{"dataset": "scattered letters and digits in many colours", "encoder_activation": "gelu", "encoder_bias": "all", "encoder_num_experts": 16, "encoder_slots_per_expert": 2, "encoder_layers": 6, "encoder_width": 192, "decoder_norm": "batchnorm", "decoder_attention": true, "optimizer": "muon", "nesterov": true, "adamw_lr_other_params": 0.0013}
Rows from block 3 of the encoder of a small segmentation model, named by matrix and row number. Rows with one number within an expert belong to one neuron, the router's apart. Each number is 128 + 32 x the weight over its row's rms, rounded and kept within 0 to 255. All counts start at 0. Numbers have three digits each. After the name is the row's rms in percent of the matrix's.
After each expert's rows are labels from the 100 images, of 14976, where the router gives the expert most weight on average: "strongest on" is what is common among them. Only what is clearly more common there than usual is listed. The data: scattered letters and digits in many colours. In brackets: how many of the 100, against the usual share in percent.
# router: slot weights (encoder.blocks.3.mlp.router.weight, 32x192, trained with AdamW), inputs 64-127
# up: expert up (encoder.blocks.3.mlp.up, 16x192x192), inputs 64-127
# down: expert down (encoder.blocks.3.mlp.down, 16x192x192, transposed), outputs 64-127

# expert 3
router.6 094:114166089135125142101121161105181104064141175189148158064122072062129149145159176087112105182162124145123129142133129099105146090085127148188103096183148124123139183119125102108123110123092064
router.7 103:152204070139102158118138151121141112096173125178051135095129147131179162165145121162140088107194123073117074123087068103169082170096167075158080090171125098141095126152111127119123154106102152
up.0 058:103081184124097132115135077039091146082105120154081136183144153144179068146113182099153109091147175181135111096125112077125143161132127103114173152082144089077126124105144138129130090114185170
down.0 060:161126172136138162090145109087105103134072128162122111141109178145096135134113153123096107140172125125078134135162154110165152182100154096160096134114100127112068108129116193159124144168156115
up.1 016:124163132080045137092137129125136119101101127087127089130136099081095142143126160168131115096140097123111139140163101138177178122137080094048112100123110160138095172120150120141110083172080178
down.1 019:092097148127160152130205123108118179125162150115102116170152162165156103133144108100150126100047150140115125113147166126090128134113155067076122097174169097169132138084144085126137134082160117
up.2 132:124147097159101119034144132127112189051137071115138124176108154144132179072156133138169066189139133109127104160117122134138135168125115108126093170140131143169110108081123194114155141116083122
down.2 129:149151096103184107122104120123164110139129086120150090089107087125167171182138137107154099142142134104116149103112138159102101142082102140157175196114118138114160131167088132108039154156157081
up.3 129:140096138113134162130186174128104153145085134153132119077130142107115134162122110117102135131136124136108098138104087128174157151204171157148155115130155105076153165164112172123119161126138118
down.3 133:093142162103075151188117106172129143101109117166086098147120172144108119048143102151120055091153114124175106128118138085120147096148084213119125120170088137116122165153158179185143109142156105
strongest on: count: six (66 vs 16.4); green (65 vs 39.1); the character O (29 vs 9.1); the character G (28 vs 9.8)

# expert 4
router.8 098:159073084156104163137156136109072185162148092142123112131176097096141066210111159124097172120120117120126132119056070133129123122101133125180143118106137159144129146126127139130094079082160118
router.9 106:143115162139066103163195147125135133176160147091069109136094143135129118133104172056065110127191097086113098120156138114168084091126130070158160159107124108097108174187106118144077091099112140
up.0 104:074090168150163089080131050165135125178123141207122168080110133193181110104181104133148131099123121124124156161152136099124151127185116158166155137074162205123114108142132075127100133067107149
down.0 094:174127085151163147150119142150084122161109181067171144108134114145135124161105169106185092145097042130137190117148165150096073128132170151096072124160115122162084144147108144106160135131128114
up.1 124:154137112118120107110155185158180141177127122196167160094118124135133157221194104151089101163109111078097141148160106124140124129174076070078112130185131112127116188081188115111136113147109059
down.1 128:131139075157144116161159121127096149095115145162178101070180100158128123126084075198115147057104131168078137180134131096136124192145138160090119104114114132123088124092121134128145130178116120
up.2 032:192113121117125088217194163168097149109155155108169139105122106148145157134110107126164130124131141153176123127123132066089115093168194085112092176133120095118126171111161178116155104110155047
down.2 033:048117118101162115072158148179126120062109112094113132137133151097110108095095087165123129106122125156176112088138146127080108143122130145111160173091098148094079120168140139107184097146200073
up.3 120:131096146127134132103077079049204131073182099154118183152134176114099140152084143122108100125046171075112165184115120150107115113099140156120151073104131133112140088171147080122176146148152165
down.3 114:116120093079176123171161131131082129101098119134033100119150147207105153084118142146153152189130073155138091172132077079123144124162140148127138135158088183075149191199128152106131167113143130
strongest on: count: six (53 vs 16.4); the character O (26 vs 9.1)

# expert 11
router.22 104:140094117114080155085126082104141146141145130134134107117124182065112101131129090088126123111165137177190081140156141137077079145143133141160112059090157096172122153109125089146143102140141173
router.23 104:096126087128174173083097199051115144103141158182116138116134142141106120102114106129124139139164127101087098134095139142155174121116123125070102100188185199114152178153136119115108096131157101
up.0 041:159096117149131153131198155117151172117100066141164191065155160129162126112138139127119093152151106120099134145215171155087136088171072175191104141158127099175150120159133165117117095104131109
down.0 041:155100153123109178117140119154125080135165117103077130122114118171116046127177116172111133128133116117143127136162136136108061173123151131133101120100080161148083104161131130088087049147176114
up.1 057:161082159123121126121137107134090127082110117124091153174152115151119124160098096143105163127162113145142141152106102085110112172090099137076127136048191103093130137076162112118128129157121145
down.1 057:182140129110074079127147080178106147132106153115080085135142155132088086130145114068104166173143090122111094122158134138188044119128161140094169133173124157081134103145153123215149114156138173
up.2 062:168114078117185084179093148140115140133183164024156150143124157178138136148121166134112085158104105148160130109160165166131153121143089085084087105154134155083060106141154127160123167079112132
down.2 065:139093145164185156177096083130053213112135121131086132130142135137146151139131136094117115108106104151091127116102101151118102153187164123150130154137145131071150147085165129111107148091130121
up.3 016:081120098151092224089131093147125159119166161144133096149136114147168133096140132142180150140109060145113131032094115100133123023096158169131107088139119135125159169124093125186146123115156097
down.3 018:103120156136154102134176163140160107167086127095101138119172146085182126148134137087149082128155101100132163105188150102173132122173125139091106146199162098144162137073134121137103162126143075
strongest on: count: six (61 vs 16.4); black (42 vs 19.7)

# expert 10
router.20 110:128088173105090107145100147116136133171060170089106132080128104074123175093124167192141130121106137106126097105127080147112095118136125070110173047095122105135131179122141138117108116178204108
router.21 099:089107112079110134124169119158111129103152113146110115133070101133141179154141106099141115117134132159141116185140140129087157142084160121164113121152150153095114123145113104115164122162114111
up.0 022:144084147068120164109125116159119105133103144099100110133100095130117102149172072127102096103172130093150088197134102150143139104142088134101108102107162132099097096221069085141165176171062123
down.0 025:195166091169114072063232155201084124117116185096099116069112164092140140053129127087142124106193110127096127137077147104141077098121173116155146135108176052085141146111128148138132124099156150
up.1 050:152093132142131114075157196135114101145102122128143110109118145121122130126111147126138106168132121094090117097136094091150169169107150147164104122140140088156149144135208125122058134178153076
down.1 054:179100111139160138145155150210088179122059100186107088124156141140071151139213116146126115105147103111119052092117175157131173102182088164101114182147171081072106094127152129166154068164094153
up.2 101:132094100141116136110117146106110104147157125110074126093173115091140099083118114102126144080112077167139120179129105059083142114132148152122134077125137056178118145109090152114137103129143110
down.2 098:120086106159152181146198117128136150100183106108174102171116165114097177202151067090123134126179111155141123138131189144163152093094143138166079127157102160125150163157091081200109135133133127
up.3 122:150153125131106130139153185104131113103117135125186128119126130104103152083163129117063102154109118120107172185107115045144124173127160099132106116090137108141092145173151069107121093125158115
down.3 124:175115101128113208137178095131103163108190123129111100149122134096135129137178130089146087093114133186094112071147154092141141106163137107157090212091102084082160134107139174080185080131096143
strongest on: count: six (56 vs 16.4); the character Y (26 vs 9.1); the character I (25 vs 9.3)

# expert 14
router.28 107:171164101132106156137190137127163147152128173147175099113155111109164182116141206118107116087142137157145136106119113195160117145099113113132225147126102109061158163166114118146164036146118105
router.29 106:096114165127063100141156115133124195077128181137170132164121143122113163130156157139150138064098098121111076090112052141145106041174137107090163090067060059162049137095130173106126137164132169
up.0 090:133127149142066085140197148199129164125145131174175087093060190175152185118119089104213151116146089089138110168077113060152098164161168187167132093123162154142154081136192085167138141059162160
down.0 078:133145108088147148068121178117156099099140133135091093131156108133141139100145055121114098140126070154124176093172071144176118135068092132121092159130093103108155106093154138154170120126098180
up.1 121:144207158097140160118151125135132162075130122157130152141114137124132088103181125108129113116115108152051131140084088151118148107147164118129129117137195082068175096154162137127155068159107135
down.1 125:128167123141173182085176094136114093085147134124140139173118153114130092128104152167120135138102156153127205178147134167116145141136137112097095109069099179125115223159145109123129143062108126
up.2 144:111170151144157129061093089116152115043095047168172129108159121110133097090164088151178129188119134092130143132085128063108148151131074172111054115116130170066129108154184216140172151150107121
down.2 143:149182139157130101160129145152125076108134129091131158119126069134174152106091111126081128149202098095082152053167154141117175121055106161127107144123159135150130155083124143168166095152105072
up.3 124:189116177128162164108092118139121141043157076127207098069147123060117075165135117147091139161125128091150193107119116155121091110135095070085113180107125140107089114120105151170160140110158159
down.3 121:154148151163086061128113175138148127085142132066104148168152177133107116117163107161149132139121162152085089095164077151173107100097138205082135132161126087164084099072065126082088143186075109
strongest on: count: six (60 vs 16.4); the character W (27 vs 9.5); the character B (25 vs 9.3)

# expert 2
router.4 105:174137152095160111132153161127157084104128149161164151120127098053098196164135182103162156189148176165136140157102152134071114116040100143194108122097120126161136120126155135111168127123145093
router.5 096:167162074123166141099134131057123138101240106169148143076172151069103171160112083150134104108176131150110095119097123123147116130100134054104085083086146128140128096174153092084165107142069162
up.0 023:092102141156134085135153135146140104110146106107122113105107155152160165137111139104108184107106138111153145072100164114162137125130147086073134133131127108102113097089111092130137140172090100
down.0 025:152089137161120130174105096184144121128130110116101118125125127138144137161094115161137088147150175185112096121093107160126165107166181113088157116130117057144157132078204107076141160114115180
up.1 081:141181144129096092108139148109134095135171114126124094160188117098136152124167108139184109119130045230132152094063193129130144189093135128112104094136159080144101105123090138168162116116177128
down.1 079:151099154110126185135084097095108107055092130125155121115058190121111120188012126135179125132126122131140167126167126136118092099104072165140200085077115181141121130165154100144135154048127099
up.2 025:109064094119094144081151076174189185095130087155106108174120074151090084148125096128149066144100084099124128136110089151141138111160146099121154178111140153106115151168125120087117144143120154
down.2 028:129081127079081121115113111170128090131072108085117127147114152078137072159121107149136142126156168155151210093129135138117170101130133155133154124084157107144142134105109158085128088116144138
up.3 011:115092098148086108128148082082125100228133187147170133151118119141066095100138124102136163125141176132151143124118144126090160089148111069099148153116107127122089139156170145128100153128129132
down.3 016:141126104143142144143108103203130133115125160070059137121073125140146131140111112142146125109139141162153076127091058178131190137121189164063152108095076064113125149078143101133133147156152149
strongest on: count: six (92 vs 16.4); black (51 vs 19.7); blue (51 vs 20); the character W (33 vs 9.5)

# expert 8
router.16 100:143138080160107121132140108126082178119127113110168117101173160054174137158102115119111156158112121097152120097114100120082080122117127092145143059097132144136115139171200167171117160111101115
router.17 108:098128152136091181125158106134175123043143135156129127095139117051161156167101104113127120169118132162090181159148120086100141156123098149152055156149188169130128076150123179135160069155169110
up.0 090:209083162163135181173117108123131158161062136082103187081168157068113145135143120097090105160065148137113179080134176150114115149091091128129164092123138078182113111136134096106167143117099139
down.0 094:137122145070162161174092168130084071106118202111132118101151084180153149117163138108085095122158091142128134080242144084102174081178180111118084183151163125167109069105124215101082111175096087
up.1 039:080111145130154167108089087105127140117131183174127136189201100097137115132203119147074110094125098145082154091108160171131135104108168136154162120149108113152119164047102141109115175116107118
down.1 037:073178143080161147146146075151113090143154126109162166101171133128084124153135104104094144130102192142110105141133097136093083151171083139131160106154168167121114089127119171077107112136121071
up.2 022:078117135169076117167131062178097145111089140119152120162149109135135116096161135135125154114172155151145079101114136092098175144175157097068088132144146144048166164124121146119166193125127105
down.2 021:132142138145154113130145116186098137096168108152160168108146129124109112127120131163068160143157112109141145182129123153122056120092076174109157133142112134155143118115138112087135104154124086
up.3 081:135181169151159117169138106101153119132116146133080161121138114088158131105108122171122086142139114163147145087121152086167158114085073150163148130180118126145149153131094131137096087167090057
down.3 086:077181089112197130127098120191120084117136131118111177174130170150164068083150105083119090125174120202138167065093189117126137172159143160107136117116089143122189117177220112105112118182140110
strongest on: count: six (65 vs 16.4); the character H (38 vs 9.4)

# expert 1
router.2 101:124106153138110086147175070112044139143194136171123136078096145090164146117174122106096103076094113062161091096113123129112143083118119149147176108121096136155081126115192211151146131109099102
router.3 097:107105083115099181152182125109152140160101165162151182124130121067140113163122205072133099103132129196151155093138115107128100143072157088150199148129103111094155121178189087089106087170164112
up.0 113:136136072146173101180060110135085120118119169207146095127139084094165095152125171146119096111146100158184155107119152146117112158146192164088147110116136120130150094185172158179134121117121126
down.0 121:126140111070122105154102099110115067105093153079103129151083136124082198128091128148119146053146089179144126101126193109114123104091127146127114153097177135119111203116113101157114153127106169
up.1 079:136185173149125129090168070094133204134179116136106160145078121089163144132068110187112138126062132103175081095060191163150075163136152099116167147107148158118161114154157213108163145069091152
down.1 082:168116061084175174167142181158155057143123112023139145049159127134133113093106096107112177151116132157078109111124094171090140112068144132125103174128119154119094184117052196145120110120103117
up.2 084:088161168126080165079096138095108093126152123124129112125125159158175193108152142127177134157137115161083128127171034110133193125133162144127137162096090123146122185128071121130161116150137093
down.2 078:065129076145082137120140097100118142100166151099143128151083144137120132131122074169185147140163136143161175165075176157121130144090134087170158166124112135069138141137142147148120109117115057
up.3 076:102089139176079111106127110119159077164118095132084166157158096062171117137130109092134116093172170153148105151142132117114101158162141083090169109182103143141135104062118136169156126141064094
down.3 083:132085126114109155114158196128144200162122081076041124134050152120129197159084115137142109132089132151125156140117160153143150112189155154077102136100117099092111120126125138155102183076073138
strongest on: count: six (64 vs 16.4); the character A (26 vs 9.4)

# expert 9
router.18 099:169134155113113170110128123130118133070147130136131060068131122096094102125143102152157175166166093129120120117102106118085059091067151095146092074169159119111122068178103134146109169164127167
router.19 101:116198077152132122170121200141144157074094068115153142143175115099084163099106125078082109165081144183131124107156143159163126087126111143118129165114117107153146141191190100119144109168122128
up.0 122:089156104110115066127153151112151143172138173183067143125158195187119072149083097136126061100145123129156108115103126135171145162142162132126122174141093145140143142126120146163142127094138093
down.0 124:160083096127084166164162109152156153152085121113104116133057110141083128096098138095117157136141058131107166093147164068087062093060136115146137157159116108113146152134078082169114077100086141
up.1 134:144154112146105147150159129105095074173140201165176150132131159075131149121084139143055178088158147146087220154053135121139118088163100103052110186127109200182148134119144133140144076134160165
down.1 128:133106140111168116103157144084177151095152117128110135132085135102085100092108163150140156090163120154156167119119138189128134074064104191146120102139124067141119123167192164036109142077104138
up.2 074:092187157097142108170135114108169141119088139100117105092136117160138176107065163118129179097090097075158157097170146123100124119118154109152176084116154112115127159151115170124063105125203063
down.2 069:109062140092139153125137137168122066115169158126105181137158102212084149101095099131127157087142130146142150108091143140139106124137128153121169117108071105125108104141065058182196132100127127
up.3 160:119127132177139114175095174133150094177113143112141070129132143125164052106161138150147124160138162132119143093083147043137083162134137157098137132083067149179118139029118137064124090060162165
down.3 170:109098185133127115140131094155138105110086124099168130130140155112147060186130123150119120158123183168141146114147166116135074152167164167102091111133126125110110136155113118092177107100176156
strongest on: count: six (69 vs 16.4)

# expert 7
router.14 109:121159160141186072108127190079118148142158162144105169129176157119111134090075150107081189145077126154061126142093092178184170144076081122094199114164110141113179123108088139124102140127129125
router.15 105:077107146127123161160186097188098131151147109080062112088118096157109162151122159164131153070134139124073067133145054141148175131170109171126155190120110191174145091094112170095113133192121128
up.0 132:212164114122127155143099145164119083111080174176139151184169161147134166144123105089139116194130153132144136114203143091096178107097071198103092134091131099117078113147163101165124104094117113
down.0 136:105120105102131112161130137051161115141077165151100094113113145132178124146145142156166151163130129197134132130098175079125097122187138109082129102124104206107132121130131156169180161092129138
up.1 023:094151135151106153138126120088138136087144149101124134148166138093140082105127174145175085155159096120111129071178094140105183160090088157155141128114159110125051129144142138127129103070137093
down.1 025:112140087064078176137130122129149082126120152149140089159156074102146102137078140113153092131171116111100126135126129075106124145171091190166134165118064156142098080177125138167118114103090142
up.2 124:113085161104124127076158136105127117089158089089114147146124081122144114147159116158119126132170099181132093106048152171146094137127100094189169118076130126143105136190114143148176147103155168
down.2 125:138171087130126093171161139166142124083153119167131167165110089182105131091126052060067115081135065022157111124109142108072098138115124075124092124130119167146148142163169148149113134140148081
up.3 120:172077097149161120179104122104169141106124134161101123129127135118128129156155078135074167095103088159100151101106109079135134118086191091138140120068156112135111160147099091141165059161135145
down.3 117:099158137106124142112157100109131163105148164112075143113107159119084173127124112089136134204100159127082100107119165143151142094075127173135107093139116161088139170114157148147105076138204051
strongest on: count: six (53 vs 16.4); the character U (25 vs 8.7); the character V (25 vs 9)

# expert 5
router.10 100:198138084110158125176177147158157141123146167168141132112172199143088065086163118132116141100106104140124177124100166090140158113106124086139154095111150125145119184182121095146156079140108068
router.11 095:129148091170099103164136160136170169108110084173071134118084134141086119171094252103129114148118124146144061135104166105137097104093184157146128165169101166090092080077103172140176147103121151
up.0 019:181117150078105183133172128095117128121105145222120093143167161110107135144111133112109105065149149130062149113124072165206163131082161105082154141110182086134115143146054118175196141172104122
down.0 020:109102131137152109103149012130059149071122097114128155127116124128128120173084098130128129078084132131124127128089088135166146130151126094144147173142141161151079117086135153107103073116174116
up.1 109:145075098129170101151167132157134180088142126097094130131146047182137145107151129166115151149149050146138112119130062134140130132141091120139100142097142062135153069155127103152131108130096106
down.1 117:136124130106178140137105103083156121093192185131106168063168076117155125115106178136130124130185068153172151129109149156064100158075133130127178159101173117155114152120131111086116139157135140
up.2 135:131132083140114117101150103197107155201112087076140137173081128125160113144093060096147109166120159116140172125114167137135120113168157168067172105132134118145126173125155169171159164069178089
down.2 127:076081044112086107100133117124131147159111026126123103082153120086158189148146119083113103128131145122110117169149156168095170121142154133116118135117123073130115100169146081148162151111112090
up.3 075:100110122129142143070084121137107067110118129142155144100098088120106106089203159167144146114076150090096080101107093108135118102128128147141117065091144130134141094158097212119096147137129138
down.3 078:101139105136143155138069062115111074220147123117157089140108083089118162135080140099068131060221120094115108113140109116165091121108158142141112140052075135110107137140117139128125158163054134
strongest on: count: six (58 vs 16.4); pink (40 vs 19.7)

# expert 0
router.0 099:155182080125102178073110119073133178110076132166152120129120123091195157153168151079096075145147095106113113089139101120134124126087142128118176181167173131099121170178157126118170093136110114
router.1 091:125149127090098122062129166053129158155163150184096162158139137059140203188144155125131105133129150100173070117102123150084098076072114117103130112182128153098144093178139163148158130141160122
up.14 044:124061134101164101122176119084183114120136129184083130118111128056159186088117166165133090071071130151151170106177126115140174153137084106128118164155097123132137096141116168136172118128160173
down.14 043:107171090134160107166159139100194109095159123123082132121139071114092226113152158120103157129164106145147100161215046120078108090087107132162136130092160105194078173169147193113189103113127145
up.15 062:183104093163135147150224153124178161146134138184108122130100094086183085096109197114159100153130107124120090102149186134080108081090154144171128127120126101096131160063152135101132156046146115
down.15 066:097102153139117139171138121127161137053137108104163095170152143086087144101108132127148156155093057111082093146161105156150182085104096132070193080097138195084118154133149143113210101067079098
up.16 103:141151147170090116127103143085141121186173107170123103141130125112203169125127200149123120120157142110110147103084069146147090154143133096128104137167092137146106139047139125163073146135155141
down.16 100:087126086138154164107070131155129194160109138120142124080142110149122123130119147135145100190127164123127110126214137132146122148106088122167120138140199133182136096133198104129138143141118172
up.17 112:101063143151168155137128140137128140179152117084144097167179093119172124104122143116089167103118161111167087178081155139145165140122101132125095140166186180117110087140157094104151101064159150
down.17 120:134133121108154081175156087085119172082081123150190102152120167125121132147131128109180156095160163138082149134146060129068128082109128211086065111097125101134148135103200104099134123152121090
strongest on: the character M (39 vs 9.4); count: six (39 vs 16.4); the character W (29 vs 9.5)

# expert 6
router.12 107:139142126126157147109108114141157136124052190125150104072078173095108137129095081145152091145111118149135162082084130126117171123083127069130195182100132148153092145146123095113162088171077076
router.13 097:159154130146183157088123125109169106146111117048127115095139135130154121120084170120100088138142116149138156079094139057127099176134088132157160115083165165175095130187132117067122094198100125
up.0 036:068117109143130105145150093150125098168104092154120140153086135156124069118125114070118117107148155092125088161151142131109075116139107046137063122143114159154137101097146146156114140135154162
down.0 035:099098042112130095103128111120090181139129131111186118089134093119135105090108117127143121142151109132111144126134141128107179138119132172168115169195161110154107135126146146094071179102133104
up.1 006:122093118177058184100154069134125158115143181088181063168165097101062135121087110121134079131084090072082125087104109165213173098131133098069127078172142081110089156114111165149110200144136077
down.1 007:115090140107163171157087107119128123173063103095149134113157180139153102141099154150145106140097141181094150128148123169081110155140157192146046170093188154096151181170132136149134122122162182
up.2 013:075061147161137126189145069126173143079129107148112187145137111102205119187046132168121112130110102139128166077089149192130138177143151128121106092133132140129143151141202133118089171162178158
down.2 013:125140153077191151137156142145155119174116124048124095121120116099114093119106098187112104121125177125169133129175124100129139094138123139090105131162159147107174075124111137143143121107134099
up.3 107:145127110100140131152085186130071162200144151129178149160129114107118138127142134127131164147154084063139160144115091088099145106103129099105077163167102147090153081174090074140140105116126122
down.3 106:124110059104100093118190130122145175095147107238054134119122103105126177063155069098185177125132150101101112166119163172115166135121139110143102104191090124169113086113144112084036168188076143
strongest on: count: six (48 vs 16.4); the character M (33 vs 9.4); the character N (29 vs 9.7)

# expert 13
router.26 097:131161127107112094142148055116098105123124116106139144076176115115117163153109161118054096089140151165035076153083130168149105128177142125165217086107123094161136093128087107141164101184145151
router.27 091:130081120164073128142161132106114167112159157109136119068102138071166180115125152114159130192148115134114139152154070108129179127129083151126131110144137137161086116161134147162156131094123117
up.0 042:140157145127116224134112131158121097137111131134106079137067131148124075084134141097109120089108120165159111125158096101181126154153088097096120133177078138151134137134150144043156178110135093
down.0 044:129151144076115131180155095178137199160141151132149131093161084113155184110181146141179119170138101099136100108085132170132134130120187156104193127137119097160119131120106189112120126104126141
up.1 068:135140098105114138176129069168151152101137121124109176139167116114089145072179118139114079108132147040130151125129102143078135098113067144117121115156112183121118099113129044171118152166137135
down.1 080:147136157151143174101054107100121165155108096170184152174122068160144171136090092092089101148168165170182121120036134133102166111173144121090155134130138112144102084094214116155148129125093142
up.2 122:133140128088074173139150159145085161080128135221145168120155116125142130112163157075077121156111169110128114109161165122185091126130162124088134135098128216129107075147096168131186150157094139
down.2 123:124154113065101140149141079097118123090168166105183126132082151151115137099144138083105172127105167147129101184094135129147127117203129137102148138094112099078156143169135134124143124171181117
up.3 097:119095161101177110149193151176148117149134184179132120176147094118096198157079142131150118095090150130151149101120187100097104144096089146139057110069211110105148178096144068112102123086200116
down.3 089:158128060131134080165115130107126116123219158081151087140085114093127149117142082116138174143130105186070123136172153109127154147120136134144104207114123095096147111098096108089152104176111137
strongest on: count: six (71 vs 16.4)

# expert 12
router.24 074:157235148110133067134119120140182090148193136128121170105115105094062135152178115181145119162129153157124137133116167133107079123126095152129124112163200148157142155138112100091159155129058133
router.25 081:128166174127118124145146172095155072138153089178133156116132131133120076145177111136129132132166219155173200136140142108119101144117121122156152104099175164193137127065112133125193141141077171
up.14 117:086089138210131142110096149111142170165131065147180173097098147090168180131129115093165114172129127098076131128146163113113104077145174142080087125149128131097159131109156097163145148081112142
down.14 111:147138106038104129138172116110123115122098199162125058167149110171126127107121156174122135083146137145145119108091101089115155160093058144156172113089108117147100100144065148090140106186122094
up.15 013:084117150105136073160158151122227114084157120129131106184109149093111169119117157129100109148151117167114104131158117075111136058084137134135136112106068136100195096130199124165161125081091111
down.15 014:156144150152155126067101158175111105146181132066081116175135091077159131114133078105129168101122146099156118131118115191139187167179125132134111129110118059108132197169087140087098141128161141
up.16 092:091142213131089135192160154155163171143107116186153124114088110097102114157134123168124166162085126111133174148177064107072147047185094125158094085105087119122171119185097101122095179107141151
down.16 096:146118066114161137127089123080063088154124141124061068101168141162095122090100118096160090087137064139119091123090195154174178151113146132128159153130115172146142137072166161188111092173129134
up.17 124:164130088114182169177117197067114140148132148155164151146165129059157104167097104104187162102134149171098145101139174119081119110109076132090062152093124157097141130166061086146118112152122081
down.17 124:164151178129080113095194079143140150130122135130097121071094155198121175126160167112063117141140092078160136188142076107186143090143160160175168089177148119146100108141163147144171189094158124
strongest on: count: one (55 vs 17.2)

# expert 15
router.30 105:119144127148148143146128149233098105106104110088114110130153128175114058039148137182131122125134141156148149092157148087108170108183112195070121152106077168113126154068132148120018140112106138
router.31 101:114111141163084078111132139122123131120126105157173122111138071084131114146126139140104103142132134076200119156142132083132170130107091126146081122143168169035102128166057162120108096111144094
up.14 134:102108064173081164089092131117116141137058175129152140063088115083139114131112142163160114158171113139100164170111183104127114113134138142142089155163127138110055108111064054127166085182053137
down.14 149:105090106141134129120127055196120148108138116086115124119151098178118099154187149131171107181172109092156126144076108123159176140183096126155131181139083125116132169177153140114119139104094155
up.15 084:208094170099169118207135109128068146121133068182089174123162094117155165127089082091138180147134116163129100077096104166162084130068126126103115175087103086116131142120103118140199126136156185
down.15 061:137098140092145124213157137112169051197154190104052098158108151082137141094119109154097098091112088135144155103096077081091098132110152081141092124095181103118121137153139147143168133127131174
up.16 125:152160143091138185110111165137102123131117137126170154154143119074133167107157108109137133189106174138157133129108136184142106126052169106050125087152125093107141116142154135123173138140162070
down.16 134:138078121165104172144106124173142164145106101121111070157114126097096088163081210165157129135112110142151132114085162076161098121184150096128199164102106199062125142181103138169057154115130171
up.17 079:144153096138099141133097055114160212095155149107151137137165138106140131102130127127166135130150077072130082114109089129154074079104120132092102145202108132142160099196165052134110193138148159
down.17 072:158066179105066154143138137090135132093066089131102121116114143166180102146118129134108141161151143153132143175132175144112105104122139161153116230133166128085106139085132147126105101134144178
strongest on: count: one (97 vs 17.2)